config = dict(
    model='CTC image transcriber',
    horizontal_flip=False,
    vocab_size=15,
    norm='layernorm',
    init='kaiming_normal',
    adamw_lr_other_params=0.0024,
    warmup_steps=1700,
    adamw_weight_decay_other_params=0.01,
)
Rows from block 2 of a small CTC image transcriber, named by matrix and row number. Rows with one number belong to one neuron. Each number is 500 + 25 x the weight over its row's rms, rounded and kept within 0 to 999. All counts start at 0. Numbers have three digits each.
After each neuron's rows are labels from the 100 images, of 14976, where the neuron reaches its highest value: "lies over" is the class under the peak. Only what is clearly more common there than usual is listed. The data: analogue clock faces.
# fc1: MLP up (model.blocks.2.mlp.fc1.weight, 1536x384), inputs 128-255
# fc2: MLP down (model.blocks.2.mlp.fc2.weight, 384x1536, transposed), outputs 128-255

fc1.619:503530474469522487517497499525519534464503498476469473439512496530482508487577489517554505503515450543510503525529517536512546524495518482456522521523498524487489453480521485527506485526491451514529470462482527455497485492484498476460453462482548494524501507519498495505501493502483471527506508500527479528528473524520491512533512505497493479513465516525485450473498520527531490561501
fc2.619:509489491479487486418511497502495484487529477513469478486479533501530448486540477496458458527547499496458494474510478466495467477501537553514514483501498451516507543531493481486482493485511543499503503512463530496517516487461481533539474515514466503509502512520501484515502491510514507505486519534491538508502518535471533515497482454496519479497521542494495504464518489497498557459498
lies over: face

fc1.744:531469468505525523496492476498459484486445494512501523499496502499587478531509518486503502495546500500511505536492526520527517448528471495545526486495484521475501487461518501496532495546468518500497476557486521505524473497516518508520509505469534478528511478492520469522481532492511481493518539539501475481491493496519531523509494498452523479468458473527534482499481491497488496524500
fc2.744:486487521461468463493499483537473507508541546490510451490495481510538534515475493494535515493494479486501528503520490464436508510501494509503480498507479483461499496539492507512467503451523457517459485486501518468507543558494502520491464573509516522503491479492537485521475468488516541510507532460540469502515479530510523489502506492559435517480486540482487462523509502472490497475521
lies over: face

fc1.137:494464487515480495474464514466536508468470529535468528508469470529498481471499482461547482501454474523485510467500505490464489503511531477510495494477502489481488491468502521468462524534503530470488519521482490489486503542520490504498495548493503504463519504528538495498506485460514531520495502512494515525480474480527494501496514502465480494555463499473463487519497496512500428499548
fc2.137:522549511516455497503501467567474510490530509483498471475520502465473558514517486552516423489575501507491497497531498476520466460528497506488475504516519503495479464522476496519504495510505519560487503459512516501501555477472496485535495516449485521490494527484494520509461510529514511509504495503519499508514531520491540503504493497482478505487562490530460516514511498472527495487483
lies over: hour hand; minute hand

fc1.76:512498490532517478487476493544504458487503508503491483486515475531482545492500521515535519483529490514521521510542540533500437484461495503473449546476487498510502507494501519438471513526476489500476503471482537474481537523497527514528501465468525502527489498488550517495502473498472476504495480464532491481478505465494494509529489526512512484494482448483509548483536502505470457484493
fc2.76:462489515479482491531513487445510526488498537497524476520512530475513485535492486506478531508526494473477464477549547513517512479489533472487510505469499468499506515473473490528488535488503506480502518495500473487526505510468499509456508562515526497494545475482509511527482560485519542511483502489506524477469520502533500535483495503479459491543540525499514506501531489524517492488502
lies over: minute hand; hour hand

fc1.731:516477529559511477465517486495493512481477473488448431521529511515444526498508485483523439537524486501505514551480514462510507497556507518521478512511516504515470470541472509474509527529501520482494494506434560515540510514490514534483513486501482492517464457503493488479496503490520517471548517524478532506487501550490524505519483521518530453519519551448483531508455540497545511523519
fc2.731:494489522494498492492499449481498507471498505514480471463501499525528527503517519530476521513489523515501470540537503507541495494506504484489524493508476548491480535512481518514462543436472490475489494479532529491522479505491461537488493464481514491516493517507530541470536519535525499545487482521473513483530510503473488473494506503513535509476527562521493467543501464543464478486553
lies over: minute hand

fc1.207:518486537475508505508507509502493479508492522514538500478486514494487496475537547515525516511514526513487558481463510470518516411471452516507453526455470471536503451474483511527516522500485524499518493556528533483494498506525516467471511493518492492509468521486526515503497478478460504508473548533483511502489512468529480493478464516464509518522448530461513462495488527482437499484501
fc2.207:544511486496516505450516495519521510455480517508558457501484535498511492501478515453479505510521537507475505464465501516460528494541546486515449512466515492474510486549495473500486485514483454525523518475494514493448527499518510564499532492531484483479519506478525540538531523541485534462470484471564510503515498480467502451526500491503478451521560504516494512510527448505518551485522
lies over: hour hand; minute hand

fc1.132:518496507491526480511485479520503476524521544532500500491520499525463488461494492488528485526501490523485485492504518493473472483532525485499494533504471491477456499512543533555515536520481512482507482515500496493516496515495545493506546506476495488446498447532515502481520503507495503495497499533474510482511482450503492508554518502460514486498539474478462548504474517517516526507515
fc2.132:524511519520496529480488511504496544531498481486495458509509497468469507520542470502482462529470450514476524454481477495462495515462466576483508455548552527533484525488524498491486514499499489574533542503504495491475462473524499518527427489468493524520498511459514492487506484464532475502506516524513479480514485475473492484527510541500496512503486509512508467483478481499525470514491
lies over: minute hand

fc1.418:457504503516474494539514558496544525501496515513517499503491439518518484459484558502486420483522537540502494535486460487516511504533512500519492550518478537526483467513501502490495484557512512502483480482473538509466518548476467505553514488485506485484514481474487518516525465511498432501503556522464501508467476493509505505495484472502534494507510510521476494480479483499485462508516
fc2.418:518488473487551505499476477472522510509474495487496493506478521463479534526482489498476477500496469525501481500441519517515491502483519539487471495491461507455534532550518551482505521493515472524500523505583529508494519479505514492547507506524472538498550493490506529488488507494544526481491511518480462471477536478475508506473517502491517507449498530486519515500504531557505488482473
lies over: face

fc1.705:482529520484501546506509515482537536520507531477502512464489494462494458498480493488494534548554500493502515471539473467472476570525497498536511491509520481479500485492512472483520455476492495470533492522487479450479477500483503486485525534525476471517507503482502497501523512475518512450450526497499488495489486551504499488499483498488477511466482547508483462484507474485510486445480
fc2.705:514506517484510536494491462484507508499493500455496502497524523472496530465512487542507492491454486499459507503513544492480484555518528516526491486499514501522479491529495467437473489508518502554466518471559521551497527477486447468515528476475481470491537521510498513451490475466457512557511527472462487478483511507473508536533478496473509496499518541481506549504503523466495545468484
lies over: case

fc1.726:492502463490499490502496493494469527522535502513459524450527488507478487484514535519501495479529534498485525566531505478508470514498468491505505511510543481511460519461482490480505465508520544516488485482483531512559517525461484489523482456538478493468539487497575495521488490493490519520512522556493501508479489494508534467514522516527510472470523444480494591495491484490509486451490
fc2.726:539528506504482487503490520527553438491505490463505460504514509497504534556439508454509536498487461502475493487512465516459480492502525514514479458521555506480530467517473473508495510519497504491499483517495480542509518487489487514511538465551521503523471469495484508504507525494491502505516507448509515513549476532501449517456465492466471570486505481489527471495483541504455518456487
lies over: minute hand

fc1.157:509490502492518486518531525518458472502482528512544527483482441497453547483488433512517523518487479518517531475492472472479507483520527529526512514509480483537526474496448499540532508518495499439506451490499520506502502494486516478437535501480504502478517471516523513479496502518528487486515497535512462512510486491496475520473493483491509513540476515472517514533490475489520433480500
fc2.157:525511510509482472512522500549487480488517487473490473499485511489476484520488508491515505513499482482498510526512507504539492499516497511529489516477486545511505469516467494482501495554523450512521526502520528486509530476543479488466465481515519542457499484486530468531549534497489466491475545498498510520444512507522513502463506486435452478534485533481468517510510493467495463484517
lies over: hour hand

fc1.750:526507523539508515466480482504482520475487455475480509518555505477505516533520456530487525503461551502460502485476480536526535504498483490491533488484492492521498526508499466536472471458533526526543477465474434505502511535486495511502484499483449477515509500485502490519502487468497512484467545520519473511478479482477502532494493490456484513505499531519535481510483514483474499516530
fc2.750:494538456464487504511473485527552511473520532499478560545473493529485513481505528507535504499520509519497450442554516467457435445496531453495498503513546496542534520497498502522468515557485510499496543550468522502518483460493489434500558445486474536521457503466474498487505500495515475422487463479504493498523473495461498459522457478519484471517488494525491523498493472461520498506475
lies over: minute hand

fc1.608:531511481495541493492514514528502504495485456440468516496505500515482483488491500513490510537502514501496487504445534519478524480485510527508566502464480524486467470532515471473547486501480454465503541494541479567486549526483503491460501514517501493533448527543489458438519531471495509513501518488484470488565498520533475520457506476525499463489467510513497465497528492487522517453513
fc2.608:508489548523483537544493484498538520513517556485506518522456506493450490446472467510502475504491491471447512493504473519494492496476545516510492529526514522495502461508475485539542467519529516528500496511511507504517463519511543483509487524504520436488493536466515491518494507497467521500438499520543499488522492501485483470521500521517508470510518491544536495510502519436505490499452
lies over: face

fc1.468:504569504461480463512510507494511471506500525501527525470495460479457540492469536442468482543478422528580529520480495515497492474536469505500506498521508502493519523474493521490490494531452507496493478489502473479529504503538487442494517497467489527503505513526508481511506502513537549532494513520517461534486441470513538498488497506521473509480524488483525514486495510501460500502534
fc2.468:518496481514512518502482502485453529493498523516506499525538519524509447499512560532493496519513512478439524512487543470511488489501495489530468529495505474483565509473567463505503500477512495513524487522511528524433514508496533510471494506524484521501451477499532533494527552497475504503489475514482550510482490525459491455495504532495488499459475505472488511494507497529535552477441
lies over: hour hand; minute hand

fc1.358:468524499512530489523519464471530474505510476468452538507486534510502541502452479515501498499488505523472470498527490475483542461480512463503439507496510519518529505502510479465478506436495487473484523513484435508456510473506499434506508445504523461521507505536522478531521535485510487516492527497487534511549462508490497526555505488487495467504526509510486510523538494492473524497511
fc2.358:526448483524515524506460473520513499477499485503473549527503466500458552470514474461461537451452503557499488521497534491506540522521486504490491500494490488511472456480475489454502484508467463501503507530485535522551541500514472490498500501504491491552499461497522527492491501510505518471510536486464436494500476465451510527496486446474449518504495459498526499445529506476522474519483
lies over: face

fc1.348:504497486494514481495519538503499487503476476471489501527453468530529500482548551523518475497489510463499515509526483515531485483515506496493511500470500448546534494498467483485506513515497519518513469503478517514492495509515451487490503511499544506474530478499489507494491471523482489535487536512504548461520530529464526534525500509482545542495470464512520518518486486464483464517481
fc2.348:505500513510493498536500500491487470493525435478469468494496550561485478495503515492489489445499510545495508467490523545517530535484484479465531522498469490488489550496525543493532438502506517486488539509505502488527474511519495524495534487490487530526509474543492468478483524530502485462544474514473565507496474515538503480483498503487523476543505490492507505505515543508500498506449
lies over: hour hand; minute hand

fc1.249:497475525492529504503538499493502458492475491510468516513474475531495485493519509513492474471470496533484536507450513494507496503461508480479543500470463484557439473501478527491535503554495534515539432485506551521525506497493519509461483474528524508480530476514524475492475492509500466456495518474543498506528512515515508507484529468486566525494489484483466565503504477512495502494495
fc2.249:483503471530482526542487508475486460488517480492479485521506529590488511459480512490471506468500500535520513511482490523506489494466508505503498501550481494487485537498460501519540453525463499512465541483459524484513511494478509470527495529520533501580506478559492487500444487536491521504542459524502505493479474489592497471496506505476536507478478498491503474477490531539501493500476
lies over: hour hand; minute hand

fc1.525:477540468523521535520459513525500484494483527534514480528492461532497520470515490478485474501471457483531496463519545498528571480560496529499513512490520499482496514491528501455522520506485543493532456486492492502498527468503501533488513500513471522482552470511515492520501504523523503540514502509521522503496466468513477501474524528508557495474513539486489503495486495498515498455520
fc2.525:507539470471531502497453493500454518583479498553500502500503497515481503493511517473529535472551515449485497494477491498474472554478458499497467479550506510509491547500532458513496512503509494538538499513501498433461481545505492536518450478498471499458482563513514517481519471494500452507535472522534500536492500513466498482503442514458502516484483485523462524500483503495529530468490
lies over: hour hand

fc1.570:507509507482485470492487479508516511517484477513543488462513479513501487448527460493516489485501525479491537494434498481508524500483518513502493501545499469521485483538484498484519496532511457463484488496519551483537464482469533484491517464501525509481456490534542516513494478506491489463490527476488560484495503455484503493507468522512485463453517500491508510510523550497458506541474
fc2.570:505548537502537531483479520515431508485494475489505492535489502518470448513438533497509494499528475532532499490540516497485476553504550505479464537509525554514499508479476530527486473498518501506510527479510509474479500485495478537486505477519477521517477483490518456496555508541472456468493492527523449533509488503511515538536535521493507480532480446533509518534487479519518500530554
lies over: hour hand; minute hand

fc1.738:499470527485517483511475478484479530541555438491500500473529475516469501483487525479495468519481491541496546569487462522501538475520539530518468483532474482477480506539528519484515513508493513484487497476504471544588511506533497506560558474540528494494500452466467478534495511523494507500482523504480504486512514511505489477502524463468511490472499485488481515488518523455451537483475
fc2.738:507521468482455492503511519523534523454488498455453524468475512498490524547510508522491538474516522504465505423505499512511495505520503499476494509540480543464482455514504518467471482445528498492515490511494527480439507488478557516492491514497502473498522515527529499491523450489491511483485467493494456500477517517535510519527496506483506500522513483529505512540512550526500512485500
lies over: minute hand

fc1.270:523529504504538477542488484530505517483489503537526512477506461513460519490510510494511480511496479499482513511444471484495490466502532545470522467542496507540518493506513484481503505491473511487517478499516491490498528496505521524484535503489474517478479485505522505485495490504482526472536498532496509523499509484457501501537507531498483535440549458506521518553503484458514530475490
fc2.270:470476480519473486462505543529519482504549459526498439497459504490510504483485488536509517510520455510546495480501508487490530515528497523484461507491504513479503516509445508531499503493510480471476484465482538483437428470504547532483513480475453485448495508482468489526489500518529444504547471490499519479473502462495529535521517487524500510476499548509480505458531486500539531442488
lies over: hour hand; minute hand

fc1.452:489491556541494508469472477457544468499499506521516520487471482503463478499529527574481562493500487488484468497514545520511510478502469507458521557534494486470475490498499554493523496545517501518503517496465462491498496544497502508499526440507481508507506526509508479504486481480476490539522518502526482512455506498512479523466484486517522448469520460523503504541492506504504477481529
fc2.452:495507494461497462489532479475512472522504471566550506515481496497519508472490467500529489486514552492504533525510484514508494497519505498536529517474493484503503513513505464527447484487481516476494481486459528487531493518513554495490464531504517444498539466502556507487529520464518536493507509535500477522511436478530477499514500527440515463479480450484468492530462476508466506486443
lies over: minute hand

fc1.422:533530527501486526532496505474497528480525515503534467500464501540539500466509466532518525497493480526512511484532488471492506523449513509500551512501497516535516450484437540483462484492486524521524502550509477508477532516460471526533496510460515517476515457514485490496476470493518490481513467491467478491505514518535509474489494497476466485502494489498542498509487519522472499439512
fc2.422:532533458494512452511515520493511516473479496493499478503507524502533535487500562486479479479479508453528477495520479524528489491522475443449493516502507484474522531502462481500494519479510527505486504511499507462515502525450474517483507520494467494516468504470515533531491522532490489480520500475494473485458484517523522487539512473520531528517488471516420470541455485463517529478499
lies over: face

fc1.30:471490511530488496488495517511535499502532508497510526555497513511485462494506509501480503514509455476506496512476442500465521520520516449526561478487474475559519491545513487489498486544506486495496492501498460489500473493515508506516481529485491519503551489537499529531468464530491522501467508524491521511508550516497486498468479490509479535459463463463487535505515510529525543483459
fc2.30:501508495466488515453502508513473552500476500464487515470529501484464511489563509493523466524524471486478526501489528474495517485531473509468484489498517522495495498498486477489478537477506496506501449508527536554512480498492484525525482466524483551479502538491500528404460484515501476507461485472478495470515528488438514478486504515480490570575511518498529503522491500480505518523534
lies over: minute hand

fc1.347:497444521547530524455540524492456516456510491469495503473509523478485507476512462447480494521473477494465497490545476522501495539498478479490521467501507511502506502494497481509457513479492475525494528501501514500490449532519518498515510515497519510468501519473474501474492464534516517539521520501469498521533482502520515536499466488475510543511473497510517507497461465503455494464461
fc2.347:502494533491486480485507499551541464489552498479496479493536515494491467484456502533539490502492499484518510500470501520513483474453542480499495485507461469527484473528505481456520496459528495478488508492521526541463488462510507465489522493520506510527529513524499530488519492464529541462522513508501502471484517530447507496544503490482509459515537490461490508499497514477530486551487
lies over: case

fc1.343:503460502505480469501482547507521486502493508473523522463517484501502465506544506461486507486484459518528521491481509536494498517490516477525517443507541511512464486525520510536498486469487480486516513529518481509455497491481504503457502509521539494511533499478512447506513511534449504501478499533473503482501508477549549501537509557484490551547492528496582485481509515451461475534511
fc2.343:493517479495478486496514506484499486492485485530481501510447485500470546533513500529469538502509442538509516465517510537500532474489506532532505505497516497465503485496532493528520518523475516498501504498578503492478514490544513473534491484526503546476525535484521502530545451493481488505492517481445442490476461494507471521491454448481499488480523479493529516484476483533516498447523
lies over: hour hand; minute hand

fc1.513:521459496457457452545508565517482491510507521514551505451461496511528542530536496509463539511543478505478515502487497543538515469497487467474533530457565487486518473439511505484522495495520457492508455484543457465507483512524543492497442549528518470485490520489460545504504535541534486512489551438499476495471460518483495473503513536478497509501480511457486477514496491494495539515507
fc2.513:503492459486493533512504472482513505476466484525475513526512504487488501495483518437499449513511469490525498427495503485496500532471481510510448511514478486513488467526476496503440510472493491550511520511478559490498517513502498544513464449469488480525488478491508497507451472545470525503487464553511479508496474542500529454501474487503502472476490515500525563517497519452539571482477
lies over: second hand

fc1.580:499502550485557492521493508494484528520495524510515513513479522516533528474549475444503475484505431491498462523508516505505482489527448527492486491477503517491501497477487494524477464465532518467508521496485492497492505544523538541498556468463477520527522443579542488500475477522516529500468521514502498473502544537472493493523531515446493478484484499518482500509490513502489489520509
fc2.580:533476484502518502505482495519497484534520521498447511479502484510527474492524473467497473498544488554497500512496491507470492502502466463500489510465435523522516509521481510453525511480464535480517461499509518483515495512474480535494496531543487531476511519461485505506545472483511515524498489489487470552524481538492488508507480490495486529501479519558479483474538494528487501466500
lies over: face

fc1.345:510525507500488525482521455495489516488499511527485496491515451444502506504505520513477519459470475466482512514542517496482517491540455527515526553473523525545487467507445477501531516517527530538528515471506493470505499559532535498488560529483517464451521487509508459542523488485514472497496470512490506495542472508493523503511513500496527455516466486484504494504499483511528469514532
fc2.345:479460498483462514565554492493507510493487503526487517515446524484499506486487497461505448508513486459485520518509519482510477467458500528492510487479485527489485484508498498507492469540524536476560513506473538502555492532520506511526471525499487488561512501509467461539495497524513490484479436474489472544522513519525484489473507480550482489447479511419488461485477508556463513481489
lies over: minute hand

fc1.393:430469499508549495464476462512509574532467507541529529491512515508488485452485527478496538512515493508521489500495458485548499517488465480505483500489522441522506509493488531481513502493514513517508481475514469511489492479481476510475517543480485453493583522508500463498563474475551494492513495502433476497492465458471494500503501492534473526479463532540529497511480461474518510496529
fc2.393:495505539538476477489500490515498511476516517481462534471502470492529476506532470534521450514506512549486503498523480544465509515521489479506525522545500491471524474504487506494505516483494484507501511515475475506501526560530496516513518485510513487520487503540521518456486513506483534486501519491524495515474457523502532507504514480520540506493497471530505481533493494477485510508493
lies over: minute hand

fc1.536:479514513525498526524488504481476491518535484483464467527514501484477488466483498462464493467467491478466499472485538543505479506526528483509499492485479556461500481504513488530515486514488512477463490499471508478506446512533487571502494490521525466454504512524487456517501525481480508487494506479501555529459468490487528491489493518503532536540487483465487517536565505479508463522493
fc2.536:513526494489492460468492502520482490498501489501536510497505521528450524528523538519489527503476457519507529531524491482472526457529511506465496502490520509515505516506496528482468535522479496503509463507518480507520529467512455448507519495475514463500507526482465509512514507436494508462473500537465441478506534535531482537528524501498488459494562508478491520524533490501513523491534
lies over: minute hand

fc1.162:499505501491439531517480478510530523496501514503501545492511515510510505492480445526482520472482495524502515494512513513490516499491487502471481492502513485506451502457508493539483494550508539473480473497526521520512577475467509497491499484539555485474511518499526471516444516513544459526485507461482491502514465468502496481505479498489473493490505521455510466510549536476453468486480
fc2.162:523474472517480496473490515503466506533524488467531522523513485503497470479473537491525514485556519467524563506492451526480508510490477454507517531524494521487497477486508477487514447490487517513505481458520481496527511479509503522480448480528489496500516497483461509502482452478465453506541504505478454485499525502505497565497454499497509472501507481498482504497475532522514474480478
lies over: hour hand; minute hand

fc1.103:503549517472486515515507522506506493516544524540512486481492510516476544550507538436503460514491503477512507517484464502540518522487486505482500474464450521496489512520520523483506517552480490496490477479492526465479517492488475475476531494518512445497492509490497482503507504528519450524538520481469475520514495504516476497512512510530449501539466486439541469485518517491512520513491
fc2.103:475510534519505504500565484494459506484485533508517466497527503480437505523475521499523502487536487476485443518483499467455473464508522507525481487464501494500508495491504467467528486488470489503502533538519525518538492532500488517476528491525484520520508507438499509464499539467479480483516454556473478462520487501522486461514499504471488529542495492503492488532504509504513524485540
lies over: hour hand

fc1.424:536510540492498465508529479516516467492523437533513512525523504534511518516515451487535492503512542509539516445506555506510476477540514477519479513512539440509505487557469503546482474533537496500498497493516489484509493548491466509501479496498536524489490518487511461496492489462549528503448509490487428514464522470492483447510505451464459474444509480489543505510468522516531473533497
fc2.424:500524521521513526569549466499506525491494494449507488467501518478516446471523475482511502506498495524554543506526504493460535492487480508538498543506482515514467554491496444452521474486499508489485514499543511483495511472450478451467501513541502493456537503499484517540500473500489516523485501503511517476502536544499520520477458488495493492517492512501485487465512496521529461491491
lies over: hour hand

fc1.254:508500510489509467479494504498485537497526483531492476472495482498507495488521499484535548439471502536487493462439539462483511497513499513528501482473525512507528535482502479515512487520517530510490459527560487492499476502526468510470499463511537475494487484493474524485484474528428486506562535473494496468548574495475460490502509481520498502520483459463506492469495471498501432492465
fc2.254:483475524458522506466512484524488474478473480490486511512454491537532485522479509485469475530523507474481503521511531496516493497497504476526450520521446546528450507456444504541504463514470502482520518509472525526529525440518519486522468460534462464501485492455524525517444524452507476466462484497484503485465490505503514516499510525451484528550540533505500496515508487515478517482506
lies over: case

fc1.54:499491509518503468468464491521513508501455512458480480516481504505550494501481500483499512554474492528468498519483544517484541475523477513562476519485493483518518499485457477473502531489508510504496485510509511500510516511500501532524512526476507472556488522520549497532491493478491486545478526488519508479481524526465516446477487495526523443521483532517461480499483507445507446519515
fc2.54:480488518497508496482509532520495539514500471478477523491520511476494493515530503496441489517482529493514483509464510500516507505498517541516473501523458461465498493546499470520513479495514530508473508543498513485469531480531520480489472535504521513488495474515476512448554482517510494480435523517508510449528481544536510503489505445505513508503523526491502534531471553497521466522544
lies over: hour hand; minute hand

fc1.189:512556498459456514528506507496472449521511540493501454564465467479495460470512508464506486492462523570495530480469570498506495500510510525506514480533502488508523502482499516548463505519504490482516519489496502497493487482541517504483496483485500516470445469452516526484496487495514499520528549551475489491492494523484502503505500553470481510525491495491425480478512532516493504463540
fc2.189:527458524518482507506454540494512505537461472489494497447476517471490530545465480495530469494521491500454543524511443471482519476476504493513472512441502518486513492530490505475560469537501473517501462508489542469470557487513491521480498492511516524423493480501556476521544502489495504465486520483534510501484511487487520500485511458485518501486479487460487509523458523465528551496539
lies over: hour hand

fc1.398:533519473507466485465479503501483480481452497497487446480529496493514516502471527474475505530469523468530523475485552473475497527528517455488488550509519495542477503520478507470466499510503520450513514485527524512501517445487507507496477468510481505536507517483480506519512492507516528470507506490546473521518466533479496489483540517515480484501544509451521525525521503528484499476530
fc2.398:527483541474542462516499516457517521492483474473443528493525516464503496489526530566514492511497504547508495501514493508502525559544530506495479505505518514520494548469475515438509486506543537496496496505483538494534496461512497503500466482480533485483487495500483526522512496464527501500477516517523503499496545473487503492486491448499489521480480449450490505475530457477502551506521
lies over: face

fc1.360:533529504471523519482510479531521488527494507508439526491513515512544520525514523538540488463506521458504465496527504502497526490490504488501482463488511509482502500445489520500500519500505507527491505484547466475540524536499487456501458534508473501488480457515467449481498482481482502534522489516502493521524528510523470458530533481475510484529457483483504492515522533509528526448462
fc2.360:487471522543448485500526526523475556521478467471499496494514504468487522482494514522483502492485505542519532494506467499504499550526550495449526552472499491492478526495505505488486481529470542515502502489489498483495500497471534477485506480482522536498503471502460482545488499496533468532485521482450534528483546503504538513506475513515513547540517516439501480497480506461479505555503
lies over: minute hand

fc1.400:477467517514522514550514516527449492507563455527528509519481478514481503525446507500491547461480486516507558508453515501495513480533522540518469503497495482497466513522519474470507478459509459492490490480508520486457518435487460466491519501548493509482482475560467486516499499478495462510476520466488550480486515479504510504524519555478482499507508513486494489476491502508517490485494
fc2.400:457466495521493502471458454488482480495500478495515494544521516470487506551430513489525541538490547498517502467508516483530535504505486486526525577523509539491505497535534543460532476496484467490490475522519471516512481481562489524504494481536501506518505457532492509527496529498488513533447502560488493490535520476456495505496542491487506521490528470482503511524489490472526525469522
lies over: hour hand

fc1.614:477521514497455517459515512506485528480525517515467477486518518459520521521472513495506546520495469482476498539525506541486488508539479460506505518520522525532521515508501479516492534493470530497534540512476547487498540529503479506443496480473511526498503537485486471491495480461508506535517445459490522444507492488497518546519495519508479471537487469480520512516502493456516526454492
fc2.614:558497540471489517496514504502524490524512526473495528510493473476528530471505495492510485507526532475485485523490528516513534501486492518584473502485480509490498510523526457477506437494514565513462490507468428490490480526521525496509494497443494448518488467520455486467493519530507480499480511532507494517528526493519448484466494504442495556508483523454500449464486464504519513489499
lies over: minute hand

fc1.148:479535519513500515506497465500483473535482533504537511512514492498462427475504503489530487503481458486480532554484479462488494496524440466517525522467529529546513511515492507479518448491522482481463503491470507492541521510464468496492506470574523497483469493506526498504477463524522530519498526557469511489512495512509559469512541496534488460472508514474526472496475477501521483487459
fc2.148:494530498448492501501516497497547485502494518506534475531515509489514485480477530459529548497537462486488483510480482519490484480478486513474494525518492470469502490491559476511493514511481530507491477452560498539479498506492522490550510504512508505526482515472497538522492511502512495492541507460479485483508495460514511496456487505457481522523482483483525477516528534457493524474488
lies over: minute hand

fc1.321:466481493488523498495506497491496486486432516492498523526483495545520472482499524520491544494519520469493517526491475516544493478527495484506502570495500526471478493489500463517516529493545496524526500488493496494495485518445472493489527481529489525532467512515515475501476497488519509505512517576487488482503510492513493498494495514497532509493498495477502515548538531489506497473510
fc2.321:525499466505494502498479492518524536512477541499455475503484481536470526478507524567531500450539523534503507483533475505501519481477515490517490479523447539464501529528433502473500469495498466480522500506495466485499512498499508498487453501490476497535472518487499540491465526537487490508513502477518524526473506499487486539497472520488532488547506465520534483450531493506501468545466
lies over: hour hand; minute hand

fc1.499:543503467523475520522467536486482490502533528440483529445484546516493499468485488482505485501465502524513490490504533478530484521513531502506504477524534472499493458452457522488508511476514486507505490452505483458485458495507496509484515482526490513502501480486507492477518513427488521467514504475458474453518543517440575540519520477507507480530521506473542456524514541516530503488517
fc2.499:527459533496538522498502497512510465483488473533495477530514483464484453485565481520498479451463497490505469468506521535516495502480497458498500558491498527506504558477483449475458499532455498509513499484505523520474497528494522489512487459467517490526527515481532523514447473539525472520517471494535510553494516486488482502511483510522494490446476497536481456507483505496468476547496
lies over: face

fc1.203:504471501491495558501497527451516513470480528511474495484525458498503451517510507512510479472496507498488504502537520506517499507476461490482492560570471495501494529450511550498494476521489506505546466472548528477493525432502486520547489490525526543514514482478461490542520455466511536485448524490509518522484493539488496518508467497452496486474502475515512468507524510477484508454512
fc2.203:512524538522530527521540493491506556521499495509516496509499497522516531467529505514528530527478487508492493516531536492506530527529532496525501483468496465506505509510556454548455493494516499481516539482455491493513517492461458517465550482502447473505527459506499511488500530543492542516460515477539521441484465556454505472543539540459464490576458483484502489469539499497471520498487
lies over: minute hand; hour hand

fc1.645:553489535511511527489496562532477518495458492514498481443492520530489481482489513540504517483475399546497491499453470499538515510506519490500523514472485494561513517486509501513521474468509520504483527427493515518494515510474513493483507494511452455511512522486513533493471488472522500491516502456440509506523512497533541542455501513517495494488492493503491543501481514473518528495507
fc2.645:492469506473466523431502499480521532493499509508511483477506501497482510478486504510470491548511492499542498497509459506521511476487477516526478482503512490472518468510490448512464538462517504512532518530491490506507513468532505511465488484474473535508491510526504551501514542513456523491460463486480468527480485600506506477495499508482525467508505500523514500498469450491472497487518
lies over: minute hand